A small autoregressive pixel model, trained from scratch.
Model: arch transformer_decoder, layers 6, norm rmsnorm.
Training: 22300 steps, batches of 128.
Data: 195000 training examples, 14.6 epochs.
Rows from block 3, named by matrix and row number. Rows with one number belong to one neuron. Each number is 500 + 40 x the weight over its row's rms, rounded and kept within 0 to 999. All counts start at 0. Numbers have three digits each.
# fc1: MLP up (model.blocks.3.mlp.fc1.weight, 768x256), inputs 64-127
# fc2: MLP down (model.blocks.3.mlp.fc2.weight, 256x768, transposed), outputs 64-127
fc1.486:526500524494521525538525486455487516450492526578456522457504521478487515519539518498538425478538407542486496510530484497479490468539505576517490525404505495512471534502512496540457480456526583
fc1.487:486486523512465417458556517527434494504429531517457472475532484423507438413585558446514491512539435506487512479471518480512436404576486498477504508513465503486491482538463480541467521469586516
fc1.488:525514496511463490415512469443477505518487497509533492459484633499512498390448565529519494570502529481531546525523550452537484475475467497463489469462485505499413531583487533476505502540471414
fc1.489:497547400477512510512471419432534509470482505507443402416461512501548493463500539448471468464482445573478506512452406500513444549444402473524483480508507462577551563479517507525448525479497471
fc1.490:501500526475477442514593427512522470508568527524516486436545501534446466461537466436485476521487461488525526421539475497489547441478487499453525553502568489517477462441515481502407528512511547
fc1.491:468542472492499577513543454468550559559475427491481504489501481540416429463459501561465528516487462503448513486497459524507588509526471513515487474538458479478493482503573508490508565473544518
fc1.492:483496471537477476537519533476561586476558434449505500511544405515476527504532480433492476436536487448479487490524478477515527534516506409492520553490448468518492606491579465476444462477569463
fc1.493:528438450478485498568465485578419483423501506405514470535463480445470493490466489528447540496485546492458524503525532454601533448518501488527438487559606456513509515514455529410562469533522545
fc1.494:491527528469491512506498462490482484443526492460465491510499483502577460493465444555469442570479514463529451562580497428555487478502513499518512478561523449478526516498533536503508494515507489
fc1.496:433461488442480474622415553506545505471462499495550515433478492519514503591454419487485481521516479500491548486531563481506529527500537484493443476497476531438480497489507461523546541460566488
fc1.497:464442463514507459518541513482526515461524497510431432535560410549468462532522474530430482419474433552483456523504503536532472541498580482495521517507485482487494530501498509476498539547500507
fc1.498:440492490474496492541405560524511442507563475529522478525444527536517499497495525510495579565513451465485470551518473516505513502528497446560482511541520446425525488527516456506490459501533539
fc1.499:471499418536503497508535534488484570520484500490399505532474582536460549455566450454538473535493555451495484602509457502474505490482535546554489477554497518463496535507529538542494446504470467
fc1.500:481514509468526360464464582476548513451513517511475496481553576562523529522516426523502448549475599556548519434504507494508479535459505472456408480579503521475492516520494428504474508553546463
fc1.501:507516527448563466579461519482498502470490513463464428516575534409464571474551531549430498466474463521485494501458481502487501543485496562442474510434565493477513478470593495495516498543503579
fc1.502:371526511493534541484473442519510510486539496543540564425495560482547441521495452404500509489440527483525546520488491510566465574511501553468495520514517530488523490481588498511522482523538517
fc1.503:531519539506498526467512542477475562508519495572532540493529512435488429504489521552509497579536485508558567499599517525476516464553405523462486501551480509429476492485443503517532548478587471
fc1.504:483520499514490503515464484504482521489455511466482527449538489463466528468523485480489425504497583470500458473443513511504404475492475537492508613468488470507478523548471519541513495540569503
fc1.505:488485537534598477406469498542577490557458471432560516482576552531485521425448509495510492472563518469498476471508533417545543482467491535437498483492485512479540497437502571522532504504472513
fc1.506:503520594555581547467474508460511533560477478518504480509482497603523516539467481530547436470451498466550464496429556450488400569480501556478507553494488487449577534516518504558496559433496500
fc1.509:534442492473504481499396484489565523458471453449515455469494528511441497513563491475467525480501538522486584529485460481583509539502476509497572548507519525537462503446513493503501447506512500
fc1.510:521496520518520549513496470502518524463504509497558573499496553541487551474532444489527503566556468514468492516532549524519494512470431510480475576514533513486549577477492505546452495500494435
fc1.511:564521574505566476527440484473461512560497543437579512478539532547521552531490553534468531459547521447434493499527553501511464484493467520517531560465464442468519527489528512422468501501538476
fc1.512:498520573497461474433522450394582546533494455471485570544507496528457468513497567482512446537529457566444490449499508530479546474443447583443483528524494522518455517512454536521419466494447481
fc1.513:458506565545503566494449536514474465484448492590544507506490447519507523498546541543484545540493513507528474496575504441506516434493479515582461531441527495505480488504526453450527463463539538
fc1.514:450520538428511482551533450524508487499532519446553520462505546517469533492433475422558424528498486420548497456512508443499460571489583510475571436588542483583497560465498474451516514452537492
fc1.515:548506496509525522501508510547518477508528593538530547478533496555530495439518552450467566528511476514524485446488466499472452427485507452490542502542553496476557535539542392496532490505569493
fc1.517:530491477420505467477456529448483531510504512493465531463514525535473511476524463460537549488555439429588536579484461441472532445412456603503437542447518472508492490469500507533475495500448550
fc1.518:510486436479614483500462517533485559468452527510509555492496420471490556491534498437496495509510430522478517524476469550505577521520433470463515506505450468517470467506500453536498474515488514
fc1.519:463519456521491448520522463449486467487520513495386538573537533558511486447454503442519512503474569474623463516547511538527496494493524526500458462493463473487495518562464409460591497443514511
fc1.520:492549512460553519575517455515462506554460533513498444512527458537544485478543491397472510434435494526509501494446518568572600423518483495475519479490464514410496522550501492492511478515482497
fc1.521:506503533478520465453462574401432494510435539542469508418507433492496528551521523539503496567419561528466519466484583485450450542500539486468471569564476530503478471502505493465539451469482437
fc1.522:503509506511548495511456540526444536576531467532495445478495461478491514503511508506448449439469491487473463476551503499459552510487470528492469509543436515507537485490492482468473480539509530
fc1.523:452528559484509418581445435562507533527535495504489580511454472542561609533503498571505483521487582471463506585440514474573540455522563469506491534490479479476566547522435519527466514494529511
fc1.524:507530536546479456505474558582538476464563478502442484480513528542477430446429499488529562572524555514527467425495496499505464516489567565505496470524589459542531559500537492513405561559500619
fc1.525:523486512496557519473526485496519556471461479506455563482503575429458499520541480491493520588549472406511493475487409512526496457419524512497485492463451446448491487468446485452488567456468494
fc1.526:472496495445507506517449500511437446543532530531488469477464456434501522496525501457469530527394515448502436500527481540546511518507541543443478453577445508481490470491496421486572502456538515
fc1.527:509511489452561439541491450511516546457483432493481491497548477442478522474497519482537485532549513560475546522446544530564483479515520485533517520489419529446493427559516539544545456526479520
fc1.528:467489521534516461458491605521468439490497519457438540400488486508490500454514504505434480513429515473471431502590439546476451446540517522462528532491450511449572480488557557486576534484513505
fc1.529:458463461462457412544577585497504461517489477520500426509486478497527438526568512460506549480491476490524512567500531529492503500560499512495450580437480550496465476516520475521473481461528554
fc1.530:544484527451460435582472490558474469526546477582548523489532500509505519489416560487556480583434522555473469486470420541477470462465560438521462508521541455437504478475529442477477519489491504
fc1.531:498583530523574463524496478448478538546521550480512498488523476530519408502508382511523482508479434496484507499462523527507515508426516539485481487514467445479503539474528472544505487485538452
fc1.532:519478475586514485441523447491434510455494502506499493594489454585476514470478478498474444423540471469498534501485539482404520536461480477552510448496504568493559470542530564521464412522493451
fc1.533:514527474509506461580445519583469420497446429514545513527537508596561522492531479535537593562515481467448495500577493575508508492487491596497516553470521539502528493531549487567538513591554485
fc1.534:538508528454460521542479574614451473520552460507526467508483517508481446429472512526456546539421562533497453551449507564551432495481485513491542452508515493502523483438501517486455580482470545
fc1.535:458472556447469531552441490491501507457479573449446522532539509483480481471448455481476549490496503479533486500499454467560552506581512592396434518494455567504500578507482497500531568528478482
fc1.536:485449549460463466466482480477518495468471501476580423454580556517433499485512493471526523463449523491554482442587543548483509488588551480428516490508536471475441582500540467464461433575548520
fc1.537:505497440487492468603505435551464513523436489499422491503530446514581520496513541501511474467454496491477455578430485525448484525490467553498545535449494507556492580461543505516538547475463527
fc1.538:509541521478497436536520504524560589452454474472493549475485525567487485500446492545570531481522494441520530464507491467492506534514472486489471455521484437528482501462497527512476499523467545
fc1.539:529483521561393447473547489443510479502418543440439532496495535532460452508519498526468550488548523491401512502487559526459522565517574501476514459458517473430514475466514473491471549403444493
fc1.540:513551559502489463487534468504512470414558509457516466514532480525467514496456456487459441493530483509479431467490547468452483536511545522534520467463487558472518589502542557559504453562475513
fc1.541:493440513536608565492423576541475543430512487505510502522508572452542509485520506468445547556465543473555543555529524500553471500531561477504540427503488528510453473606540498453497527444512471
fc1.542:531535424496502512579489510524521603474492497475456534476568456488490503499496498501538509526438498530477478539477492489497519547462452526506545466404530526444490568481482484478488412508480525
fc1.543:500584506511415511469466496424500447461405534553473510548494504470524485452563468509446472460461504521494485510513486491517512531543506436543505525440426514482480499558453517478555473487502510
fc1.544:526441444479534512501538505501527512447559452497517492505500491532529503506553516440474533556489566504519542556493525537516522484528488489474431467499528498451553517507437532566418526453469471
fc1.545:582512543426523445487443522501554551474415499487473538484470556501489528479527527499546468483566563538458479499483507463497434461477479496494462502504460467488486514480518570483558536598425512
fc1.546:447540507503527540428475510543535472431463494591479522455529514471467574477504483520493562443505467509539542501507499472545568469480459533450505531462510526468437486502469516486587538480552497
fc1.547:440463502468498494573469537484454602510528545435474523501557434504459474493534522436470533437466458567544438522507490466554499553494512522516470520539508516476441558499484537549517576475540472
fc1.548:516477523505542540508582469566531576552473500503454469470541461544504578497514487490523509496478505507494463470489468475546523468414489460577626505441494523516463489475504464459536494473439533
fc1.549:476508467507498501536482469517530523485453494553521470460500477521516488462479486504492498453548481535496521533441471496445496502503540447490493521476546493482418485498498496503496514484550517
fc1.550:446471448483429506486503494474514558519506527468473461502512473512436450483563454479475486451512455501448528467542462523523485475505515515480505523504460507493465498559517460396477465491494576
fc1.552:450524532505438503467479537474610492565532499595533485509556500516510466447556506435520508498522549423506441534477526490519420517563509479540610524504505475511578526485448516492517489460439527
fc1.553:549441492486534482522506551486447486496429501543484520474514498557522471513501546567509486477522557545583496483503514579484536437459475552448442526447432544493528517529460536542524524508475561
fc1.554:544483503484503479414472494497504516506523510577480500473402442471540536518557563518483536557536557544474419536516469548450547497542475523503521497525465531471522497517428551461529457475513516
fc1.555:455558483560550549456461488474463518522510488480538528507579486445427456516411530551527463547474503578509524478506485580482558504493512501489448544580551536540628486573550415517578499511422503
fc1.556:499533495496443488512544526581516516480548441475435550508522466472559536479540552513495457482462534471549508520471499432438512518495583468486480490506539540514495449500512524511447503467516461
fc1.557:505535542476532470466465487507524509508549525536530517472502467491512564501539506448484470515485456557524537515468468539475626513530489504466520553485497560475556493518524468443492485386446561
fc1.558:465474512445505590508517506486533461482527528450489540511466512539493564512539508479560553480530428423577473565474429481531460528478537498494410442483493446494514503537502523451467534485551506
fc1.559:489500568493483456476520508512448554543553481552455516502447517555496544538494458492476514520495490570523517499495545472482497522487410506581502463457425447421535515527495499453578527495494502
fc1.560:565464520587498522445408428460526492486554501499523567552498464519507464435457513464553478520499590511449453535531528517427491457466474504472487527468496528482500572567465511472517381472492568
fc1.561:498489397578591456503453536501459502477491536530469494464555539513470480517558473423485433555531496450519591436466491520524529513510442503527447492516484481570484522573490494508528496516503553
fc1.562:510492481473438486553521519519530538555486503494502472516499573394483517459487508523482501506532443473480530485460559611465558549453495502552527534519495546494447541565573576472500548515460471
fc1.563:514458561477477511517470525513521481470508543485527465601512457548506534525478483519489493467525455541523527460503456558444502602511444506520513470441489512460579541448514506645455504534512488
fc1.564:542523470566440521541481489475511465515526491488561508544503475534433475436415535522549550585520495562602554533422490544514462474482547514438599569500514544456541477457520463415525545448503520
fc1.565:460446460519477462528509471504467501479474548557507440440478469510479505509547520448445587394483466513482492501432547554456478488474561560545588566530467442472476465512546522404467461550436554
fc1.567:511510573457502516495478472450477490469542557519452506480507512622451477435439502470530504553460524495477485485470508499506483476543496548478438514455471483519489517454491512517531456500494507
fc1.568:519469497556495463473506519553449465543552501492499477483470467507495450499496566525465533543430516541517474473507472526466522510487471451542472486528448437461533519505515557444482560477498504
fc1.569:477451594494447508470594489508516520473575505481514573494529509471461475547471518508462506465569492444452500457555561566443491550506523536480536531421459527514498552527543474522553532489584511
fc1.570:427591516548507548502424510560543522549438548469512487533536550551494482497503486508424430568428499465549428516542461557536537486467499502474534475552508517428505506480501531422450520487512518
fc1.571:563485574541533530452488506484486508562482483473533422427462457558559407467506502451459551573468513510513512501476466482470463535567423503511455502521436459531551471579505491495512529445507531
fc1.572:437601491551554542445569509550498491511485432521452471483532483557510491501532512483476487500465509522455477537485518505607487499495494483471473534441567496530427466515474474522504519502580563
fc1.573:492499535603547489482541515452483544477508510554565543497500492564530506496446501547529486568473458517481512502481589489485455488474495479454472495532564491438509449554447513476495517419503556
fc1.574:488509536525542516492428503468493611497452505526539424448516475533519451497514535506460442441578493543496589471489487524561559456473557483537556512498438493505482472513478463480473510514530522
fc1.575:477505478532506512427516415479467565463534501497592510512467495577527524478507493474560517490474460513494501534535511513439399510493482532484438493523495551536506552473546584470493441465492496
fc1.577:515472532518475499527460518468447573437414481457510498509488508463525506531556510565479501565524505469409573426568422569462526459510447460480510499515518559528449530468456521544482475498511519
fc1.578:569563491515539425507441473468535500472516484530542458483539491442556489498514470540476486440483525465503458445533506481471468527560452499500493578558515482498522525533504495516478463478494543
fc1.581:493487517466529459411462560487455516521473412553442499553480449471491467476522577593462491529520490488510461562533466517591509494493483476518542454508580491573534553531512512507520542484512555
fc1.582:476497491485484497492507520529454496523447402445431467465553469486477484487534451473437535493486520480499515551473488469480595599541471495445456548502535453527526537483531470510488472525493533
fc1.583:573557486426511539536409558477531504526497518498506547517434494482449511507478524525513446406485469510487545484485512568518586542535489500488541565491527509478458427514568568490570440516490538
fc1.584:512555509429510554495454554524541537504484517558490487489437574502516518481425569507414430495529478525557506446539536481526452451453437458482535519493475555504493442590530514511533503559502510
fc1.585:458475473498503457499581445599472513551545516471547524403498531490424537431505511537448471552402477492526472505530492524483477473498497476485479544419540474525548548531516596492531474475448460
fc1.586:456461510474519480522483474432570452565507489498552537526484499545475431514498477439482548533599457547479540557500556545507467553533528526494514468510446584399505502546517514513562529499478569
fc1.587:466513486548498528505485514510515481498455568503551511511488483448519553480472546485529454459472482453439480544459533520567492520535493536477516521528510528507510476483586481510466487407519550
fc1.588:545437496572440436473451509533512535497555531503471515425521480562541467551535479477473470519455485480471524519538484526578442436529464511474450565496474496481554543435502541396443536445477476
fc1.589:488451508529532471445442503455583430562483518518503450446442465476515512489538510524493440548450492520511549435513530540522489468494544494506511496485508528530533437573605484522495492470488510
fc1.590:533502517508501526498507556549588458514489510477487519518484556492425519507524584488495430468466622460534550488435496547525471481542466511457556436464532451481436455408462506529461484433515511
fc1.591:527573570485529507512466534479434578502442565505553502527494448542496539566518521561472491455474487466483492510484403433437424551455517522571461493487486468462460511463473489477462457552498540
fc2.486:474563499474390488489530550496498444542488479491542527486498489435460518495473532518544597566458536488477532520464443452529457503502509440477481422543534495491526587554417464550495531498474521
fc2.487:540580527502488517538453444511574431553537469477567546543513493512521570516485465548546557493517485503583477554510458598544561559441497464487472502477488500520503531435530424501532554494498494
fc2.488:509476507510504563530474510576507463524557477542492543558525352496557497566570508471537489433507485524472481437504461575477467494502558492487474554553477526501535514480474440441525512491511586
fc2.489:491470631527515517488532556494467461507500493523504523609474468519491504539512461564530543502467566450544502478522566468520551495534573581457516461486502538541486507568514459511518492533499531
fc2.490:566513493590566543454460438488540600420522459513496499536545490460514531457502517482548512461507494457558466580456512515444463518475502541538553465483460484487436437525520472497447504507442395
fc2.491:540498513513488451465491497590538512440569562479507464550497565485480581492517467487478425411530499512556464519482490506452426482480530517506514483456558501459552476547508473512536493496500483
fc2.492:542423485466516557475452448523510440496404536530445466438557439465539450556524471523499524571500476492486539551497493508486507478556463578473489453497539525560529437515446557530490485482528521
fc2.493:481525552549452520511498444533457425497477484536488551517488493530468510577521528500547473468455456568524490475495463580493411489521523524428535556478455552480455453527475505545495473529512509
fc2.494:503445505538554448543490555495530484505502530584502517517455513508436523506534530476537537436531472493452535490370503533486505506467535487479511539413515531488486446485456457495403495465521550
fc2.496:540517492587543468486542486486505590493525444448453481571490522486500558492521457488515472473468508457538536478495510506499503495500516494558531463508442514517471480524487559519452525519484529
fc2.497:499536511497513522466440488569484478528537529506573513467475628468517497503507486485542452526562448554542552465463431467466517487491434426446455486425509550394485467391472442430567534457498450
fc2.498:500486504513577503536550514444500529527525534486491480483546468428490515476467521523407485479502538523551498460483544447505479502445542488455532573436472502548418485481511440490525583498420430
fc2.499:485526536510534406550574522519519508528525542516489532495446514468460440492542458512566499470492525512466468498485424500413501487487556502471454596441504434489534516496469473492467467460501493
fc2.500:466512501525482536502474501498464520643461493557562505522460412425483542496463561512508557462460454515515545458442542519427522503595511532576504448452523477564506516468520575480458453446465580
fc2.501:552541460509510532464570470412564520507519491510393490540467570489567547531518543488488477609483553515506497506532593478534516468507451570509525434563517499489507455532501476525534512529455513
fc2.502:590477451456454486519490578476501492482447534433527480540522477523470547448534452599588509470483492541486496457500470558509510405498412499515498480436523564483528461561410495463501520513450474
fc2.503:462522548509524513559422491500477583499414486471512431507454556507524434463483503470516559474442508463504499500405514534507520450500556481476430508440507431580557597496527464463492486483470511
fc2.504:519484476519482578514556506457481534483520472532452521508453444520515467497510538573498558519449467533508496541493451527461504515526573491545475420597467575478524518506587531528508497448476551
fc2.505:515461432488472472491565563524471510474515517509496502516480469533478412535521488481563478467475531457489508533586470551523442478516499486491509513530466480484516520534487448503566431410435533
fc2.506:466461448435416491487480471529495499548532480470426491516477480430476494491533529443440533502507472438473514442482491459501609458512540465498456508448478548526515437450512578507477528631513508
fc2.509:504497484550503523451480518518527492495530494454481514475460383525538495473467498505511507447505502501471461448437477537468605466597505521561468535477540483525471543471479564488538500514507458
fc2.510:472453511453536440463483528450547486511492541523483486482497516538549450535490483510546528477472456510550566518496417482427448492567544519544441405516456564496552402476517474505507504487528547
fc2.511:437483492509503548511432496506429494496498480478453437557447495472452482513520529475497533552524530529449480483434519528475523514519574511454487489488456508490524514428470504507454473533511520
fc2.512:505475460491555525547502514615438513478492570558523422486480523526527486459513435566492487471511492447539505591487495461542492507535575470525514481487506523430548468530519403456567490509529525
fc2.513:513469464437533485471538452483559504498535538453466527489515515454528458504448475434513545476498494527456491536391500462516515485417517524446560493498470534485524555540538475522540504565461490
fc2.514:506488510499480551427482527473560529544463521523503488530429456496472516473485535460492549481494534558547514596503455506446498471497405490510462591373507558468542450489478495490504448568449500
fc2.515:497515567461535486511545567448541491491459377538479485496507518504447514484517477511477509510500512510523529433462470470496513564478535536525485498496457499495491544498480644420430453477447424
fc2.517:493500508504465474457537504557471470496485551487525483544502509481516475471509525541535480522432545525406481498506489469508422582560553525447554468564504541536448476480479492460542496429538449
fc2.518:506474529500389486502552488515513417517524471574466446495416491528545455499477551560473504565501492507488411428504492496495552424482584479507484459561498534452492533550523529512492509496545557
fc2.519:531520507487520518475521492560526547556471474444590454444480512470497496520453530485484549523473471521379494483493483431392520504550473450511498519474472515529554477453549565472508535581489453
fc2.520:454457583522497516432522497509509487419492491480525515445493459452471429503502536526592500523536535525519516530559501469476432566487472469522519511525543467606473505491512469507526541439480541
fc2.521:526518504583521483548459426519460529544629462539567476524556492526517568479465486484523535500501467448556555520479500513516514470530444484488517427463503479572519542483497494526449510514469516
fc2.522:466485522476492560508557535468456517468474551565477546572571574468525501440487529497615547538466520577519469489511432528483508501505522509545480456470483511508540488564488510495526489517517494
fc2.523:506533422488442577475547506487523441479475484563461445482488512424535420518560496454486520490524452531550460415530526549402434532494521469422501496513456464555540458474599520519556527502472539
fc2.524:481531529459461516413519518444455534549485451515472456460444468550520524529574505537488449499529499527437503561485541506494549541520518507486517547535412529571511517482510500483440486455537445
fc2.525:525474497388458526434448428508511529531502482508527592495493491469502478511475453505496493482548452539493481489496578494513509446583523537537467511501586463504521546553549472498557479488553599
fc2.526:540488501505480497464568409441587535478446503517513506396520525542483468482495459554476433503534525501468542496412583433551487510452484514542480515424472453471505542476502500488542466522446503
fc2.527:465506452462544547448493518534482462479495487445415548529527547532524451549467489507534538464557484536470517466538455447454610565556571480446464482456550535487486535511485474502502496521533484
fc2.528:489523477475472529512518442448491598484502512507539483534520495529543521507506480566519485481598502469499533509440550475518535487466534514564524520517556476590466536531452470472454489531474539
fc2.529:531526490502543491501401501547496565481467505475523521432547486592487592416396498544492517517478487486498513476437444427515408493471566463482601472595510431486504465471488506474479556483476434
fc2.530:433495479505529518417545449482480499447463498462470465507467451455471445503560461514433486457493503540516501518529579494487537517510445504492546493460488527566459563521449526558537500444507451
fc2.531:513446507505437539490564555502459489520440445537504515535488547520473575549544571510528521530520530517514550542560468488489460496593477468506540480564501526509560452525408513482478485502539536
fc2.532:517521524509510501551446473547531531569459419516488503402495549464489509481523442486550473559478486522522490493493531459541513501579576491545451550512475475469500450464545436474471625502497492
fc2.533:553513506519476503454488504494514486532561557517504472469398519511459449518464530421444405493392512552549480529453521425491568450485557421441526439574489527559498562468526530492505460533489530
fc2.534:459518486504560513511533470425484534511468449491456478526505452555509505536508537518528430476562481445532475538544483450454548529503491483579488511483514552500436502496536456572509439495517472
fc2.535:562523505515475439492509487528482561471570506529522456518458479576528514513566454530475444464490517531521439488518554561495450531426487443508521460549563460473511461541502503512504551502502520
fc2.536:467527507490490454527538548500514467461465512582463527525424587501527485521467497468404490531565462538475487488439497465515505533404473471580531510467494512528551469577485576469513545518421526
fc2.537:514512473492508454472377505487493476508579557547546541523505491456477460471583507520478524501436478569510463470502521481556555429439447503504509473544440473547503496524499551486451484491492495
fc2.538:507488453547511516484467471504416475520554478512494447601457455513518457450502522466415464472481509505499462540506485500499578489433536548560461550480514562426506505560513492505498478557512499
fc2.539:476509539483581531528475524550510502464611457512468497543475485485541443480494507455485479480478466519612446485561490494540502489526453485504459569494485571552449535520547505490518527628507490
fc2.540:452478405498542513465517532502500522543459523482526520433513522462551528461539493504581504487469501464522509481479453449453493477527453460507477503544498449617483491492448471523445517531466504
fc2.541:521510470443502487519543461433538493503509552520489534573430537531445477523494480551469500543482505509514496486515509492554502512487528526532504461532500529544509429547448510493431558547508449
fc2.542:518503503455463465518475446456453542566551541456508540415512458498542446475553509498579450486475499540414467501410503536516451478452515495524593458422542505618456479462551517544457459568521503
fc2.543:507516515484530458488476552565498471521512459484534484463574464560446556513528452533520543501511542485531544508540522490484499537488488512502480522501557482550519472491556443528472545539475499
fc2.544:466522531517527536478531489531488506485479523547517479461439479426495514515473552474538475505502529464516455467522495480515472550481514487547594504519517431500460499544548448439551469453549563
fc2.545:412551462590480491522609529532436439480546497535541525473508445464549487576468509556475545507459423463490501450543470502552569523476513490475539584558492476525512460481493499486429500438496512
fc2.546:560499482477473445581479491542495446568491512436520528488506486526549401516498517511484439509543459533500470433488514491438471480510534480526503502514473466562512460458514515548407449506469572
fc2.547:545536507528474480399506509501536477461485467475540491515588530494455507521428543466500509485512536432425564477467503486490462520560495482468465533549515514569484561486536424455477453475518497
fc2.548:496496455492493460513514530502521470458496489546473479550463500458531484528492564516417522564465495486524460492515562494560510495543516483425416490559550469556535475483465470504486509528528525
fc2.549:523477524435502542438484555492475505507468515413544531513493537514491532556486496470521489580450522540505500525465502536514456464436496502494496510515479577488509511529465556434510506477435494
fc2.550:518542450559566485505506531513448469519531458545449536493541448542489459549420540471579564539564502419515553544509497492443546450535511492451466414543501488523524538511450458539522450509469457
fc2.552:541493473468542420521552550565443410455502430477517449487524523557483499519495531539538455526562477572479558560487447506528518475476480490508479463486534508475462485440561510456431567501534431
fc2.553:458500508473496546465527459515495525502545550488524477523449535517482513430463496495486547525531475485470540504524514491502471555541450559546489482528476562574466515471529434478475565500466492
fc2.554:558482572465462479573535491528469489432491519523482556548599459545486507486459454463525498459458440421506509460527555477532472505504517485515445500481548529476460459473561523450555566489524468
fc2.555:508466551520436473545503513500544525483424490571460482530456554538515529466527556536503519464498480469383467514454527428537457490426441569525582476488503550451485502472387581470513494469532468
fc2.556:474485521505604527529499445420499485515451508520551460508488538542447459504476455573476498514533453562472541413564526567538516508526473563513510552495489478511460526507425548503596500489467495
fc2.557:515534486564442496519573550517440510550475502536515500567448491445488401484523482536484627468481481459435537509518530517511433488561470532513459486529481493574519528442481577532543576595529469
fc2.558:510533398557531472475481468469487524511513562524486458511537492532499471532481474552472467492534513532430450431551630522481540453541464519523531522497518495537476571451548497532506411461487530
fc2.559:487534488459532498457442501497488479568568483519442522489552489542480489418454544466512470476483466490483522564542474561526512554485517548450560427510459467524486450474511530410525486510444477
fc2.560:430482491517484458538504531505528551466480550503483456475550483475456553519539563502491472398551471529558444438509471485487493553578539571535505462513456476499461478501483524583487529478462487
fc2.561:544453492480495528542562412474564519523567491456491482523563516498491510456494482508562544466421554500588479545515512453455472494468445525490549521466542506440545484479504529562426528491513464
fc2.562:444493517516447470490539512482507408552451478560493488518511544423485476473502501442529454469524418516490455464462512469536472441562516461544512529487519547443510529555502527531461519558483491
fc2.563:531527432531524484498484474502493475512497515536505507391470530491472493502475529486506521578460508470474506537512519480544504409482524462494428510508566440519427490570459540385497494455477593
fc2.564:453454454429567505487460521545582566501482521462457456439465461506506562457575521503511502463487546507476470479501509471451492513472476548555513461499448497517482574473463514531581475524461502
fc2.565:563622533492565505505483513488480543536493451441500521499574487508521480464489497516545426551504443550469537475522583460480505492590464458486486506454530556491534524519479481571550467405533474
fc2.567:491443503544504495508530506498523460505464449473538470500415464490517489577533505543414498479509489478558533559546475506485492504478531534506510489586510460509559515495515559480420536493493470
fc2.568:467547518461534502482505520408448536475536556503447494468473511531431501495531398463559476503499541534468456495484513534474502467516579468532550481549471416487456467530477497506561543558469498
fc2.569:506513495524483493496497461472437479558431525497566534514440456516477504497505457504458564549478469511493558475511519506549436478459448487524484523546509557491506511375436513474534489579414531
fc2.570:570404474519526413470560531468487480474482438533469532429446469476508554486558588538507592454548542489507525538423468475461498565493456534499473496522500440553538436527521466501479557522475483
fc2.571:389554436503370491545553532488523516524470525538463584524518522466467536527547511542479485440522491517473466502485505506562531405453558495501522500572544556489509529456462569502531513536486545
fc2.572:526447514537512473564497457471593538449521484497511495508520513484427525521490451500492514503529548497498493416448493580489530458492514513512499443498503523502513531522555506489521529511418434
fc2.573:506504499412503474469473505551509405485460528433488480491469493460514485499569508457484489454469566448589493562517434504527550474449542553509481494517464512583524525445578523558490511565471530
fc2.574:543467483481483481527571522543558415581519469479493534571485529499476543458519477506550555460474493457492458574486568482456449487528496468519510489546511519435480543468475509500514460525524510
fc2.575:464531508443567490536466567474469449519523519558427531450513497490525514476491472553468463424486494462498542524462468406525521548520518505519455536472520424454470440517406537501511506498534580
fc2.577:516506501540482477520547445513511444554557505517502479478496490539435483481509517482494543457518506500534460577465512494554502489478590550528427474514517474441513497535534475456506574517496479
fc2.578:463477515546549536530497446451516378451557545519515464518526565547487459482526583475581550463461520526556489522462476455442506486503508409445548468456500453498534447456503495583446568505511464
fc2.581:509542504491515500547516408515558412486534528471560471500476496544515535489378414473569485478410520426524495510464528430434453638493523481467576534498428519426490446478511500598473477482484484
fc2.582:503496492543461525453553443469550484549493586540493560524466484474559519486526567507573456503454480567480494517508529517476436416500509544505513400515503480471507459464448485464492543506476475
fc2.583:540509500489519483498451496488459512505542494465560414471397485575528503513487433537478552601528556495516437539468546489557494492440521470421455474547537437536522515497443461563494489475504485
fc2.584:528510482540498489546466500399492558500456492471516485526580518411493443478512481508556556531423443529457477470444468473509500511537557512516526468491491434600547460413507507465469551464495469
fc2.585:538510514513465532522487560396547460445460468473476495549518479567558465568518532513541546463602516477503499510469507493533532548490516522526526475544471532419422463479457402496464530519521540
fc2.586:509546477493461510498460489483528534496530473444444527449560484486492492505539520517532465453509622459509516461502460453555533500472524540537448582507481566582498553509412488524442462490519450
fc2.587:531512516503566493478543482530518433430564521503469524536506550531499477515546517499509513560519551492546525472554506450438430485459500487467463478493456487528446453493412565524480517509547424
fc2.588:478591525477520554447535467515509472484450486474489504545466543444441496480449522522544492529577454531526483518512559445477488521507551490518581485498557542444453454519438492563491459521496513
fc2.589:493572501527521470493476529517472515513536489553474577527542594553509558481484448566563458522449510556552481460491496451531458526550462426557501483578490456475527515470501464436511487440528483
fc2.590:510482435446493475519436443518451484495504523511527466520503448460579457521489467527551599531549457508575463498477560482516586504469477491540468512510495453538469487510534455483541475518506502
fc2.591:530493509496443545526537488510501440495531526459510459550608494493503479488448483480532526549501486486444521529553540505501485484472512504504512505553541604435526497600585507468547425484504579